{"method": "barlow_twins", "beta1": 0.9, "lr_schedule": "cosine"}
Rows from block 6, named by matrix and row number. Each number is 128 + 24 x the weight over its row's rms, rounded and kept within 0 to 255. All counts start at 0. After the name is the row's rms in percent of the matrix's.
# fc2: MLP down (model.blocks.6.mlp.fc2.weight, 320x1280), inputs 480-559
fc2.184 088 [140 132 168 104 132 123 155 123 133 123 132 138 134 155 182 175 169 108 155 116 154 132 144 143 165 127 139 174 127 154 124 112 113 169 115 127 145 133 162 142 137 156 130 121 159 152 120 150 130 142 131 140 160 149 140 166 155 146 124 146 124 155 146 123 120 168 118 125 122 112 151 124 161 177 149 122 177 170 123 152]
fc2.185 101 [131 150 136 119 170 168 144 169 170 149 136 169 153 127 157 125 163 134 151 130 129 125 161 125 156 144 111 171 130 162 154 154 187 149 120 149 161 166 166 139 141 159 152 164 133 169 172 139 146 147 132 115 148 135 166 157 167 130 141 189 143 132 172 156 163 151 140 122 127 132 133 162 119 154 120 162 160 118 168 146]
fc2.186 071 [140  99  97 144 123 158 142 116  89 121 119 158 132 156 128 119 115 115 149 148  91 105 139  94  88  98 147  90 113 158 103 142 140 101  95 153 127 137 118 133 114  99 100 132 139 158 146 123 139 139 148 142 112 121 131 123  91 103 122 101  98 153 116  99 102 159  89 124 111 121 102 162 130 134 114 138  98 105 139 114]
fc2.187 073 [110 164 114 147 112 104  95 111 150 108 115 150  94 120  99 125 113 123 170 100 135 108 123 156 162 102 139 154 153 127 128  99 167 160 142 170 105 127 113 147 100 101 113 150 103 123 134 106 120 163 111 106 120 116 138 103 107 150 137 134 136 121 130 135 126 124 119 116 146 152 159 160 109 116 149 136  86 109 101 134]
fc2.188 073 [131 106 161 132 130 144 164 119 151 107 107 151 164 158 132 153 107  95 149 128 113 139 184 154  98 104 119 135  96 124  91 103  66 152  99 164 114 116 143 156 102 122 161  99 158 159  92 144 145 155 129 202 131 120 140 108 124 163 102 135 142 140 146 110 165 147 146 148 142 165 100 144 105 157 107 134 161 107 163 123]
fc2.189 075 [145 139 133 109 133  99 166 145 126 165 113 133 138  99  87 155 152 160 134 153 163 144 129 102 111 163 120 121 142 130 101 144 118 114 130 137 163  95 138 156 142 104 150 129 114 131 133 147  99 132  72 102 135 108 110 115 142 143 157 187 166 115 100 152 139  98 167 111 113 166 100 109 124 141 127 135 134 101 157  96]
fc2.190 071 [123  95 101 136 100 144 139 130  93 155 155  92 112 106 155 137  96 113 142 170 165 101 178 167 112 166 120 108  97 132 155 133 109 133 152 150 120 127 131  79 135  98 144 113 120 165 149 105 168 148 120 106 147 128 157 110 103  95 162 181 128 119 144 104 170 101 101 123 101 143 159 161 118 122  98 171 153 120  97 138]
fc2.191 094 [133 116 169 149 122 112 133 130 123 170 163 168 141 159 108 122 134 167 128 156 123 123 151 149 126 123 144 151 152 156 166 134 121 164 146 145 123 123 149 164 164 142 160 157 173 161 125 129 121 111 151 196 161 163 174 148 165 150 134 128 125 158 142 149 167 119 149 133 158 172 126 164 126 152 134 137 122 118 163 138]
fc2.192 096 [151 117 121 131 140 152 122 120 144 124 160 132 143 165 104 142 125 133 150 162 129 157 131 163 169 150 173 158 156 128 166 121 146 147 122 168 162 156 164 119 147 170 171 116 141 128 112 160 133 170 121 104 157 159 147 147 150 116 167 190 152 150 123 141 160 161 144 128 154 119 158 161 158 127 132 158 134 142 155 162]
fc2.193 104 [126 134  94 117 117  95 125 105  95 124 108 105  84 116 122 131 114 155 118  83  87 117  85 108 124  87 125 108 132  94 115  94 123  96 118 102 105 114  90  99 122 119 116 117 129 113 122 142  89 109 149  81 115 129 103 104 105 108 131 183 108  73 137 116  93 137 124 115 131 127 103 102 116 146 139  96 123 123  93 137]
fc2.194 103 [154 146 143 129 146 136 165 139 171 162 145 134 152 119 152 137 126  86 164 139 162 156 140 164 165 142 158 141 163 142 137 164 166 147 144 134 139 147 143 127 140 119 125 157 149 144 165 147 167 169 155 138 169 123 140 154 121 121 166 134 172 139 118 152 129 151 127 135 139 127 126 153 163 160 168 145 140 129 161 146]
fc2.195 105 [124 110 133  82 114 115  89 114 117  93 119 104 107 104  83  94 111 133 121 127 106 112 133  89 134  90 105  93 133 129  81 113 104 132 105  84 127  99  88  81 108 100 102  97  88  93 128  93 123 113 121  77 102 121 109 123 109  90  92 159  78  86 110 128 131 120 107 128 103 134 105 131 125 139  95 114 108  88 115 114]
fc2.196 079 [147 137 158 118 137 125 165 109 149 113 111 181 149 114 163 160 110 216 110 163 154 123 148 126 138 158 146 160 139 153 157 161 187 125 142 144 151 148 168 115 159 126 125 136 129 142 137 168 149 139 160 121 128 128 153 157 146 147 109 151 121 138 172 171 145 175 166 109 142 137 149 167 134 116 169 145  85 138 158 147]
fc2.197 101 [131 103 113  98  92 129 130  93 113 118  98 104 114 126 143 134  96 117  92 114  93  90 126 107 113  93  99 136 104 121 132 102 130  84  98 100 120 108  75 131 117 107 103 125 124  96  98 116  93 112  90 110  85 103 105 128  93 114 101  82 100 121 109 134  91 132 115  83 106 131 131 125  87 110 127  85 103  89  85 123]
fc2.198 087 [130 157 148 175 111 163 156 128 128 114 119 138 156 133 152 147 112 153 148 150 161 157 154 145 132 120 159 156 161 115 115 123 163 171 158 120 154 155 109  95 170 114 145 143 167 159 106 142 158 127 111 144 161 125 165 117 138 111 157 152 168 154 114 128 117 126 158 135 121 123 118 128 163 113 152 136 173 126 136 155]
fc2.199 085 [124 126 111  99 139  98  95 136 166 129 108 129 107 143  94 112 138 119 136 144  92  97 145 124 118 104  86 117 142 148 113 125 147 109  98 115 104 148 100 130 111  85 142 143  90 105 128 101 139  85  85  66 116  96 120 118 135 102 133 113 119 130 111 143 144 114 127 148 128 147 102 119 103 119 114  97 117 145 145 135]
fc2.200 071 [111 116 163 161 102 125 158 156 128 132 111 104  92 118 148 104 121 149  97 157 127 162 145 157 101 132 152 126 100 155 118 141  94 121 155 143 132 116 134 103 124 115 153  90 148 127  92 142  89 135  99 170 118  98 151 113 162 143 127 166 137 122 154 132 138 120 109 134 103 140 146 121  94 138 109 123 124 132 129 143]
fc2.201 072 [150  96  88 116 113 107 110 112 112 124 133 104 114 102 120  97 112  96 166 139 133 157 109 145 163 114 104 148 134 139 123 154 120 110 159 130 143 135 154  83 129 159 156 121  99 145 157 118 113 152 166 149 128 155 156 111 151 183 165 121 101 149 133 151 120 125 124  97 136 159 154 131  98 139 120 115 110 166 144 153]
fc2.202 077 [110  90 132 135 103 131 129  99 137 106 127 145 117  98  86 122 159 106 115 160 131 109 143 103 138 114 161  89 149 164 132 129 177 133 108 111 160  92 145 108 101 128 135 139 143 124 120 141  92 102 130 212 114 143 129 124 159 151 122 100  87 149 141 145 129 141 138 160 131  99 112 147 147 152  93 163  87 159 135 111]
fc2.203 071 [123 167 126 123  96 121 159 100 165 148  93 110 107  85 129 127  95 132 115 161 118  95 102  87  90 111 136  94 117 119  92  93  85  91  90  99 103 122 152 153  90 121 153  97 155 123 149  90  91  97 152 161 110 158  90 153 104 118 136  88 153 129 135 146 135 111 142  93 136 130 138 153 131  97 143  96 158  99 156 131]
fc2.204 069 [118 117 107  92 103 109 137 162 128 160 120 150 158 131 152 155 156  84 159 154  92 165 136 155  98  97 135 115 116 130 115 141 152 102 137 144 108 112 147 143  91 101 121 157 139 133 126 166 121 129 132 132 131  95 133 178 125 131 125 102  97 146 152 139 141 103 150 115 171  89 141 105 159 132 139 105 142 138 137 122]
fc2.205 085 [138  84 110 144 118  87 129 106 104 136  95 141 148 120 141  91 104 151 134 114  96  85 104 101 136 105 115 126 115 144 143 145 150 116 116 108  85 118 145 122  86 126 135 131 127 112  95 137 129 123 125 108 127 148 101 106 126 135 106 114  87  90  95 141 107 115 103 123 123 141 149 106 141 138 102  85 115  87  94 137]
fc2.206 124 [100 125 123 121 127 115 116  89 115 122 121  80  89 100 104 117  93  95 100 105 109 104  91  96  91 116 100 112  92 115 108 129  94  96 103 105 114 101 131  86  88 130  94  96 103  91 126 116  89 105  96 104 126 122 122  99 114 125 123 133 120 108 127 130 113 114 123 129  99 128  95 129 121 130 110 128 108 117 111  96]
fc2.207 071 [ 91  93 149 115 106 142 118 140 161  85  92 108 127 157 110  78 129  93 103 139  83  99 150 128 133 158  72  90 113 105 120 157 115 133  96 137  84 129 160  90 115 111  95 159  83 119 122 126 147  93 144 132 125 129 113 119 134 114 147 124 138 138 150  99  88 123 118 132  94  92 163 148 147 109 121  86 131 121 111 116]
fc2.208 123 [159 158 146 166 161 150 136 154 155 149 134 161 168 139 144 143 149 156 162 142 143 141 117 161 137 171 157 130 156 149 157 155 138 134 170 148 167 161 167 139 129 158 144 124 167 130 163 129 127 140 151 145 127 152 156 127 140 172 153 116 149 164 163 148 148 131 156 142 140 169 163 158 169 157 145 143 139 128 131 157]
fc2.209 085 [158 168 110 105 170 114 141 126 138 133 116 124 125 133 131 135 126 131 143 144 164 145 172 126 136 120 124 113 111 134 129 132 134 147 111 130 141 121 182 128 126 153 161 129 161 160 169 169 160 133 162 130 149 116 143 126 121 153 150 163 149  99 152 125 129 159 157 151 116 136 121 139 130 163 135 137 139 111 158 138]
fc2.210 120 [100 100 122  90 115 114  96 119  98 126  97  97  87  97 113 117 110 126 124  85  91 103 105 102 102 115  91 134 103 107  91  82 101 117  94  95 123 120 118  84  90  85  98 126 103  80 120  99  97 119 102 111  96 104 125 138 123  95 117 136  95  88 113 103  81 118  96 128  87  92 110 125 118 133 100  93 133  96 115 135]
fc2.211 073 [119 135 114  93 104 159 141 131  93 164 145 117 130 153 146 174 109  95 100 145 160  93 129 134 112 131 126 124 163  97 153 108 147 169 145 106 122 106 160 151 117 159 103 116 155 105 129 124 141 148 186 112 156  95 135 136 143 104 134 206 130 168 177 164 147 145 124 151  99 102 113 171 146 147 121  94 143 133 156 140]
fc2.212 074 [156 110 157 156 114 115 134 156 133 132 147  98 152 163 168 136 102 116 136 108 102 154 176 125 108 165 140 141 119 105 159 124 114 123 100 109 165 169 126 123 142 108 125 119 110 122 159 137 157 137 105 133 145 116 152 156 120 137 169 152 161 112 108 152 162  92 164 169 151 139 168 160 101 151 115 101 117 115 162 112]
fc2.213 170 [112 110  90  89  93 101 115 102  87  98 120  92 117 104  95 113 110 105 116 102 106 116 119 112 106 101  99 105 120 104 105  97 127  93 106 118 104 115 109 104  91 119 105 107 100  91  99 110 116 106 119 145 104 113 103 110  93 100 100 123 112  92  98 117 116 112  91  95  93  93  90 121 113 105 115 105  95  97  91 115]
fc2.214 068 [129 160 157 116  89 110 124  83 155 125 159 160 119 103  97  98 122  99 160 120 112 138 122 152  99 161  99 149 100 107 126 109 177 134 158 123  91 148 117 131 115 152 134 151 128 112 133  93  93 102 124 132 119 153 132 105 160 143 154 158  95 154  99 137 107 166 158 106  90 139  98 126  86 170 101 119 113  94 150 149]
fc2.215 071 [143 114 104 151  88 145 152 108 181 107 154 139 120  87  86 132 115 156 121 133 157  90 162 163 113 117 136 100  97 103 143 114  76 108 137 121 142  93 108 140 130 116 160 109 108 122 120 121  91  72 150 151 129 138 150 158 140  92 100 105 129 107 129  98 114  96 107 106 142  88  92 161 134 111 116 105 165 145 128 128]
fc2.216 083 [121 153 129 132  95 121  95 106 143 117  94 103 135 127 131 128 132 122 142 107 117 133  99 116 118  98 134 137 134  97 101 107 123 114 100 102  98 141  86  81 118  97  79 110 111 150  98 105 128 140 186  85  90 127 126 166 146 109 127 122 113 149 111 161 132 126 104  82 103 117 126  89  90 111 115 110 156  88 141 151]
fc2.217 071 [117  84 140 104 149 116 130 138 146 103 152  92  94 146 143 153 105  66 138 101 139  85 121  94  87 116 130 158 110 143 146  92 134  98 148 125  90 108 112 137 104  84 141 116 129 120 161 127 105 115 126 116 155 124 112 146 132 162  95 125 149 148 121 111 151 140  88  81  95 120 108 111  86 105 125 104 160 142  90 151]
fc2.218 069 [ 92 113 108 131 138 168 117 137 105 105 121  85 134 111 155 106  93 179 150 149 140 125 163 156 121 135 124 106 103 143 100 126  78 181 143 125 153 151 141 126 162 158 109 117 115 119 143 146 163 134  96 154 155 158 102 160 138 155 100 104 108 151 155 130 160 137 114 114  97 128 147 118 115 120 100 101 145 121 141 118]
fc2.219 082 [126 153 146 139 150 167 122 151 159 152 138 128 139 173 111 155 131 159 141 152 109 143  97 170 161 164 127 147 108 126 145 162 112 172 115 155 155 138 151 172 138 108 140 144 118 132 158 126 138 159 161 161 124 121 135 161 105 157 167 133 144 155 123 122 138 116 123 114 142 142 135 124 107 162 120 111 155 130 172 124]
fc2.220 084 [143  95  98 150 126 151 143 127 118 146 131  87 138 101  84 116 109 175 119 110 106 150 115 147 127  89  93 105 111 109  90  97 136 135 130 143  87 127  99  95  99  89 113 118 129 133 142 110  85  90  71 116  94 147 114 139 123 113 138 123 111 154 121 103 145  94 100  98  87  96 128  88  99 112 115 147  95 101 111 122]
fc2.221 078 [102 152 147 146  82 131  95 114 164 122 109  83  83 137 144 144 133 133 138 146 127 129 122  93 118 129 160  95 132 138 124 109 127  99 119  85 131  85 128  93 139 150 110  93 123 146 111 139 111 126  73  99 122  87  87 160 153 153 101 180 143 134 110 141 115 122  85  85  98 118  89  97 118  99 124 133 138 130 141  94]
fc2.222 081 [159 166 124 141 156 139 131 164 140 111 118 130 140 116 130 159 128 111 155 164 108 164 128 146 106 156 127 167 168 118 135 172 189 120 158 158 122 112 120 153 133 161 145 123 164 169 155 167 140 150 110  74 136 121 165 136 138 176 122 153 152 131 164 151 106 172 172 160 151 112 122 146 141 112 130 132 143 154 155 110]
fc2.223 070 [113 124 158 132 167 118  94 101 163 138 153 160 110  97 115 109 136 103 144 100  95 143 106 112 100 163 106 138 131 160 131 157 127 154  99 158  96 165 107 119 108  95 104 140 110 147 108 112 131 107 174  79 108 164 112  94 101 124 158  81 169 110  99 144 162 150 157 154 136 144 119 129 119 138 101 116 127 127 122 139]
fc2.224 084 [144 129 155 166 124 145 115 120 144 148 113 156 152 136 122 142 150 145 135 159 177 117 171 138 140 140 168 151 140 175 121 126 164 150 175 135 157 149 122 158 130 168 135 131 137 123 146 137 119 137 112 177 133 150 142 154 115 164 151 131 109 152 119 143 158 150 130 172 136 125 112 147 141 125 122 153 142 151 121 106]
fc2.225 115 [123 122  99 121 126 104  99 126 120 101 127  96  98 109 107 110  86 109  92 106 114  90 105  92 100 126  95 118 115  99  85  90 137 125 104  98  94 122  80 128  90 117  97 127 111 122  95 126  93  95 114 101 107 126  85 124 126 111  99  83 106 135 131 124 112 121 110  81 134  99 132 114 109 133  94  97 126 120 130 113]
fc2.226 111 [143 136 148 177 137 166 157 158 121 130 164 151 124 134 122 148 124 150 165 148 148 146 169 168 157 141 141 130 162 130 169 146 190 146 148 153 127 157 154 158 142 156 140 158 148 159 123 132 156 127 117 124 155 150 150 141 161 155 130 151 152 165 156 153 137 133 170 153 155 156 128 125 146 145 160 152 145 171 124 141]
fc2.227 105 [142 153 130 129 131 137 130 130 140 164 150 139 137 141 147 157 149 126 163 130 131 140 150 142 159 166 128 166 139 163 168 169 154 134 161 132 133 155 147 127 137 133 139 150 159 142 173 157 149 165 158 161 160 148 160 153 131 151 144 113 128 144 146 145 143 158 126 139 150 157 156 172 138 135 164 138 135 122 144 159]
fc2.228 119 [156 148 156 137 133 146 136 131 130 166 151 164 131 125 140 162 167 185 145 169 144 149 138 128 151 143 142 162 160 169 162 145 181 163 126 128 141 150 149 145 142 168 171 127 148 135 126 134 141 134 136 119 149 165 164 125 146 140 145 117 127 137 169 146 167 169 147 130 167 155 149 171 170 136 148 155 176 144 151 166]
fc2.229 077 [158 155 138 161 134 175 161 138 104 137 122  89 145 105 150 130 164 115 116  95 104 126 112 125 117 123  86 151 164 165 122 166 146 123 145 140 106 158 130 108 145 125 126 105 103 117 131 109 131 143 160  84 114 147 155 115 126 134 165 150 143 165 161 112 165 164 109 133 159 105 169 112 110 134 126 149 192 115 132 169]
fc2.230 085 [101  87 133 137 108 135 108 134 102 146 137 129 133 121 126 116 104 128 111 113 100 140  95 118  87 103 100 117  87  89 130  85 109  87 104 134  95 123 111 101 105  98 147 117  99 110 102  88  92 120 132  60 106 143  87 114 140 118 129 143  84 125 110 110 121  93 148 104 106 102  87 117 122 144 140 105 130 114 105 118]
fc2.231 096 [152 124 144 130 124 155 150 117 148 148 130 158 156 118 134 145 133 157 118 170 133 159 160 128 152 169 152 146 154 117 121 134 106 159 164 144 122 155 143 122 138 167 153 155 145 156 137 145 131 125 169 142 135 172 140 128 165 145 141  96 129 137 161 127 156 143 147 143 128 119 176 123 125 163 154 154 171 145 173 160]
fc2.232 101 [106 119 137 132  93  87  93 126 105 126 113 108 117 113 111 101 116  72 130  86 105 112  99  90  99 134  99 138 127 113 113 123  55 140 132  95 108 110  95 113 110 138 132 133  89  86 109  99 105 108 113 105 110 137 112 123 118 104 119 133 134 101 133 135 141 101 101  89 119  95  87 125 117 125  94 104  93 115  86  86]
fc2.233 081 [143 137 126 129 161 162 144 122 171 147 120 156 164 129 150 146 134 123 167 158 112 130 118 143 142 153 154 129 157 131 161 130 137 122 153 110 118 157 124 114 119 121 149 152 123 143 176 147 169 130 118  61 149 144 166 112 157 154 154  79 113 149 132 161 156 110 146 108 137 107 137 108 136 115 115 108 133 172 138 130]
fc2.234 081 [130 109 133 117 158 103 164 142 125 156 139 149 121 129 159 123 129 149 124 154 113 125 150 143 147 149 135 106 155 154 108 165 150 144 122 116 161 176 167 149 150 126 108 125 143 169 146 142 132 152 149 147 133 115 146 142 155 114 158 147 163  98 135 128 148 174 116 158 178 153 127 130 170 125 140 157 136 165 133 136]
fc2.235 099 [162 118 148 130 140 153 158 123 132 156 142 161 159 146 122 149 120 146 151 132 125 157 170 131 149 150 163 139 137 162 122 175 120 135 149 132 126 121 112 158 152 133 126 175 131 155 160 143 144 167 143 154 140 120 128 120 164 142 165 120 134 133 138 110 154 107 137 163 133 135 165 135 125 136 129 164 117 115 138 128]
fc2.236 141 [158 154 156 133 144 154 130 142 175 130 136 156 135 137 129 150 158 150 141 149 135 162 149 161 163 152 139 132 154 153 140 133 132 158 140 162 156 162 157 145 153 156 147 140 166 165 145 145 146 131 143 174 161 152 166 160 136 163 149 125 163 127 163 163 161 164 136 163 149 132 166 168 163 153 157 167 143 130 144 157]
fc2.237 088 [168 118 142 169 147 152 170 127 143 171 160 111 127 116 148 128 154 164 158 155 130 165 155 135 130 160 178 171 128 126 176 135 101 128 162 120 132 165 141 104 150 135 158 132 150 123 148 146 131 163 153 180 116 133 141 174 166 161 167 132 117 151 118 151 166 134 138 145 117 161 139 162 170 110 121 165 128 151 131 165]
fc2.238 134 [108 122 111 100 123 108 112 124 110 116 116 103 113  97 115 128 102  94  95 123 109 109  98  93 123 117  87 107 106 120  98 110  61  88 121  88 122 122 132 111 100 112 108 102 117  94 121 108 125 118 131 134 122  88 107 117 105  84 105  93 118 132 102 107 117 112 116 119 125  99 100  89 103 104 127 107 105  92 111  92]
fc2.239 143 [115  95 119 119 105 117 105  97 116 123 104  91  87 108 124 113 113  97  90  95  92  97  98 101 106 109 115  93  94 109 103  86 117 118 106  93 117 110 109  97 101 110 106  95 111  91 116  97 119 115  99 107 111 116 101  96  93 103 109 124  96  98 103  89 119  95 124  86  84  90 108 101 119  89  94 106 114 110  90  89]
fc2.240 071 [102 112 123 115 124  93 149 110 137 107 125 140 116 111 115  85 145 135 108 138 140 157 136  92 165 128 136 149 136 137 128 120 143 155 117 164 148 105 136 147 123 163 101 123 122 114 137 128 149 106  82 107 130 126 128 146 128 128  99  65 136 111 144 105 136  99 116 168 143 140 154 139 158 108 107 134 145 131 106 139]
fc2.241 133 [156 147 154 143 157 164 158 138 122 161 153 140 164 149 133 148 149 162 137 138 146 135 139 132 130 157 136 152 160 155 156 167 180 130 149 154 133 165 150 128 146 140 169 159 167 168 132 155 146 164 138 130 147 158 139 148 151 150 138 127 146 174 151 159 161 163 142 165 153 166 160 136 140 135 130 155 152 157 149 141]
fc2.242 126 [113 101 118  97  88  97 116  93  91 115 117 120 106  89 128 125  87 101 111 127 102  89  93 115 113 116 133  99  97 100 120 128  91 107 104  93  95 128 124  86  95 127 125 119 110 116 107 121 110  96 109  89 106 116 127 119  91 106 113  88 126  79 104 129 127 102 112 133 106 108  97 113 120 104 126 117 100 112  95 119]
fc2.243 089 [147 130 115 125 167 157 118 139 142 137 152 173 123 125 142 160 164 159 147 122 118 138 130 128 150 130 135 123 161 118 120 159 165 120 145 121 116 155 127 135 161 146 161 132 160 156 134 145 129 162 160 123 168 169 154 138 154 176 127 184 158 151 162 156 159 121 138 136 120 124 127 173 139 163 149 151 108 141 144 147]
fc2.244 097 [115 100 126 136  94 123 100 101 123  97 111 115  96 112 102 130 112 141 120 108 140  98 106 110 128 135 153 123  86 144 136 144 118  97  96 140  97  86 135 105  94 123 122 137  96 138 112  93  95 115  68 128 104 111 112 100 125 143  97  88 112 102 107  82 106  77 115 131 105 114 101 101  95  99  90 124 128  94 105 122]
fc2.245 121 [135 137 137 158 147 167 141 149 146 143 160 142 135 131 171 129 139 106 161 157 150 141 166 154 153 131 120 145 149 170 157 136 155 141 129 126 131 149 157 160 160 137 157 127 132 156 161 164 151 122 119 102 164 164 154 150 155 132 145 153 139 155 153 166 161 162 152 153 144 129 162 133 162 145 142 129 121 149 168 147]
fc2.246 098 [111 135 138 161 138 159 152 166 113 150 146 145 165 146 173 157 120 203 126 145 157 131 145 114 150 124 109 140 148 126 164 127 168 123 152 130 144 151 168 160 117 113 113 128 128 157 123 149 134 169 120 135 137 150 156 131 154 167 160 173 162 155 167 138 131 162 154 139 158 141 151 138 161 126 139 141 158 132 158 144]
fc2.247 088 [138 117  97 140 151  84 136 138 127 120 143 146 129 118  77 102  96 139 141 134 108 147 138 107 147 102 104 118  97 105 124 150 108 147 152  97 109 105 134 103 135 146 115 123  93 120 123 106 108  99 133 145  87 125 124 104  98 133 102  98 139 111 111 128 106  91 134 129 105 113 103 123 117 116  98 125  83 118 108 100]
fc2.248 075 [155  89 142  98 139 127 132 104 102 152 144 134  86 156  82 111 102  58 149 152 132 119 109 115  90 114 121 141 136  93  89 115 132 139 100 105 156  85  91 155  90  91 140 142 142 112 109 147 125  98 129 161 111 138 105  85 138 128 148 133  88 114 124 136 146  99 152 149 109 102 134  85 105  98 137 116 110  84 158 151]
fc2.249 082 [166 167 125 149 118 162 133 128 141 114 149 145 157 140 129 138 153 119 171 136 129 164 151 113 159 142 174 156 153 135 145 161 168 115 116 171 133 121 125 124 109 171 111 109 130 150 153 140 125 174 100 189 136 140 107 119 131 124 136 108 167 130 123 131 170 122 114 160 171 109 138 132 171 159 120 146 162 141 110 169]
fc2.250 117 [154 121 158 160 143 122 163 170 127 167 137 161 150 139 121 150 164 138 140 137 149 153 149 136 170 142 153 145 119 160 145 158 155 130 166 170 144 147 130 161 139 170 170 123 129 137 137 157 138 149 150 169 154 154 153 115 129 156 141 147 140 134 145 139 146 161 141 153 169 153 155 156 130 131 166 173 112 152 140 148]
fc2.251 125 [157 162 163 128 150 150 133 128 156 131 148 147 159 143 159 147 162 169 168 147 150 156 147 161 140 150 142 150 156 149 165 146 137 141 155 159 151 136 172 167 164 152 162 162 135 139 140 140 139 165 134 130 148 131 132 139 166 147 165 173 164 141 139 132 134 149 164 138 147 167 160 167 144 138 165 149 151 144 155 137]
fc2.252 098 [159 159 121 148 134 156 118 123 144 133 143 131 155 166 133 159 152 174 129 162 160 155 151 135 138 148 174 154 141 115 173 158 118 160 154 150 136 127 119 138 161 115 155 129 149 144 137 151 161 177 164 148 130 149 152 157 122 147 140  95 127 140 158 124 124 151 131 152 165 122 137 141 166 142 166 115 179 136 140 168]
fc2.253 130 [137 167 134 127 160 148 151 164 142 142 149 126 163 167 144 143 161 120 155 146 145 165 135 140 168 149 146 131 145 151 141 161 143 161 151 168 166 146 132 149 134 131 135 137 152 146 152 140 127 138 165 147 148 155 161 128 155 154 138 102 156 158 130 141 160 138 129 147 165 131 161 153 162 119 137 152 147 133 166 157]
fc2.254 071 [121 156 129 166 154 148  99 109 134 135 132 140 110 128 113  91 108 165 106 161 103 105 144 101 143  92 119 165  97 102 116 160 130 122 136 128 117 137  99 145 115 121  96 124 129  98 123  94 148 139 111 108 137 122 120 116 112 115 165 169 104 120 103  94 107 121 112 112 124 162 113 109 157 126 109 118 142 148  97 106]
fc2.255 072 [152 127 137 140 149 150 165 113 184 130 103 118 118 132 169 125 151 102 157 143 147 120 154 103 169 158 124 150 130 138 133 131 106 161 128 169 143 163 139 138 105 168 115 155 165 119 150 139 114 102 146  98 140 127 114 162 120 119 130  89 131 147 130 117 115 109 158 104 109 159 111 117 103  97 104  96 153 117 147 117]
fc2.256 161 [ 93 101 114  93 122 113 114  98 112 119  95 112 127  90  99  96 117  91 118  97  94  95 114  91 115  95  99 109 104 107 117  94 103 105 111  95  98 121 111  98 100  92 116  87 103 120  97 118 108 110 112 114 117 109 109 128 107  99  94  95 123 113 114 120  89 108 109 106  95  92 114 121 104  93  99 113 129  98 118 108]
fc2.257 081 [133 147 157 166 133 146  90 102 157 136 144 153 165  99 154 114 137  99 161  84  98 107 127 120 129 143 107 172 130 137 140 148 164 141 106 112  99 141 120 152 144 132  89 100 145 127  99 104 153 161 107 130 100 151  90 178 118 146 127 139 153 127 160 116 132 135 133 144 138 127 112 128 126 139 133  91 177  97 135 170]
fc2.258 070 [ 99 147 166 118 142 125 130 119 130 106 141 136 175 160 134 107 141 107 159 135 113 102 130 106 117 143 143 137 128 159 173 139 129 161 145 162 115 113 136 130 153 116 111 109 160 141 133 142 106 113 175 177 126 157 171 143 109 135 102  76 110 124 174 127  98 122 136 165 153 113 126 101 171 174 123 129  93 162 119 134]
fc2.259 072 [130 131  91 139 139 121 145 132 142 124 114 159  74 151 114 106 141 103  92 132  82 141 111  84  83 109 171  99 138  97  94 142 167 149 141 157 150  89 125  98 133 128 107 144  89  97  75 131 142 104 115 130 102 137 126  89 148 150  85 124 145 117 153 105 121 121 147 101 147 120 145 143 139 164 101 130 110 137 106 127]
fc2.260 153 [153 162 154 132 161 160 150 162 135 137 162 169 153 168 138 131 137 145 159 168 161 146 162 161 156 163 141 128 161 164 155 154 190 164 154 157 166 160 168 157 167 135 134 148 155 157 162 147 155 143 124 164 132 165 153 127 165 137 136 171 159 135 144 140 145 162 154 136 128 141 156 163 166 137 152 145 134 150 151 145]
fc2.261 086 [138 111 128 176 113 144 166 127 168 144 151 135 120 141 129 160 148 119 133 134 155 127 171 114 142 139 138 128 114 161 157 164 113 137 159 128 142 117 152 146 122 132 113 147 139 134 119 150 114 148 174 132 130 124 164 111 157 109 160 164 156  99 116 131 151 141 114 158 142 123 144 164 133 158 130 137 157 133 142 164]
fc2.262 112 [110 113 128  98 118 102 111 121 109 129  90 113 106 124 127 102  86 138 135 114  96 111 114 115 126 106  90 108  95 126 136 102 149 113 132 109 116 102 125 116  98 132  87 126 125 124  99  87  93 118  91 119 111  91 115 130  96 124  98 155  88 120 117 118 111 106 131 133  99  94  93 110 111  95 101 107  72 113  95  85]
fc2.263 110 [ 90 111  99  99 111 104 125 110 119 131 131 109 126 116 112 113 105 128  89  93 108 101  94 101 105 132 126 102 129 102  95  98 103 140 110  92 113 111 120  90 115 113 134 109 113 116 132 106  95  97 144 147 108 127  99 131  94 118 114  61  89 148 113 126 120 132  87 106 115 105 130  82  85  98  84 127  97 106 105 108]
fc2.264 074 [101 133 156 122 109 158 126 150  75 126 110  85 160 109 131 162 136 117 149  82 129 104 133 116 142 140 145 147 156 149 156 128 168 151 153 114 140 131  82 126 149 117 143 136 121 141 124 107 157  99 118  65 122 117 144 162  98 150 115 126 118 158 137 149 121 134 120 143 102 132 119 123 146 142  97 156 108 106  93 134]
fc2.265 088 [124 163 150 118 164 137 141 147 161 159 113 139 122 135 183 144 164  78 113 145 124 147 143 114 159 116 148 124 132 166 138 129  96 109 170 134 118 170 156 137 157 152 145 108 139 113 168 170 166 127 134  98 130 129 123 136 144 164 124 127 171 104 170 138 119 160 146 118 129 151 151 126 112 115 163 163 140 166 143 160]
fc2.266 073 [144 104 127 168  90 135 112 158 113 135 123 143 140  94 112  96 158 160  96 123 139 157 166 156  93 108 132 148 111 106 133  92 134 120 117 134 160 117 139 129 119 112  93 149 131 110 114 118 126  89  75 148 147 147 134 130 135 117 147  93 120 100 154 108 104 126  91 118 169 140 104 104 130 100  97 131 118  88 156  98]
fc2.267 071 [138 158 109 110 101 140 134 147 127  98 102 108 107 146 113 103  90 132 153 145  97 120 126 129 116 130 149 123  94 154 136 129 165 113 116 109 101  86  87 120 146  91 148 117 106 150 136 121 102  96 180 106 110 134 111 134 116 142  98 150 104 147 150 169 149 151 154 149 111 102 145  89  91 102 149 123 174 127  92 101]
fc2.268 100 [126 116  91  81 100  89  93 102 104 121 110 136 141  94 113 114 124 100  99 107  95 136  91 138 110 127  90 132  93  85 117 128 137 130 134 131 125 118  81 118  89 118  92 107  98 132  99 134 123 128 150  74 133 122  98  87 124 124 131 124 111  90 132  98 135  92  91 111 109  87 105 122  93  92 103  90 104  89 121 112]
fc2.269 125 [107 116 117 124 109 117  93 115 107 102  93 130 106 123  93  96  99 113  96 113 101 127  97 108 102 110  99  90 107 113 102 116 115 125  93 120 101 106 120 113 111 100 108  99  95 102 112 116  94  97 101 116 123 100  97 129 115 124 127  85 121 116 103  90  98  97  93 123 112 114 121  94 119 110  95 121 126 101 117 108]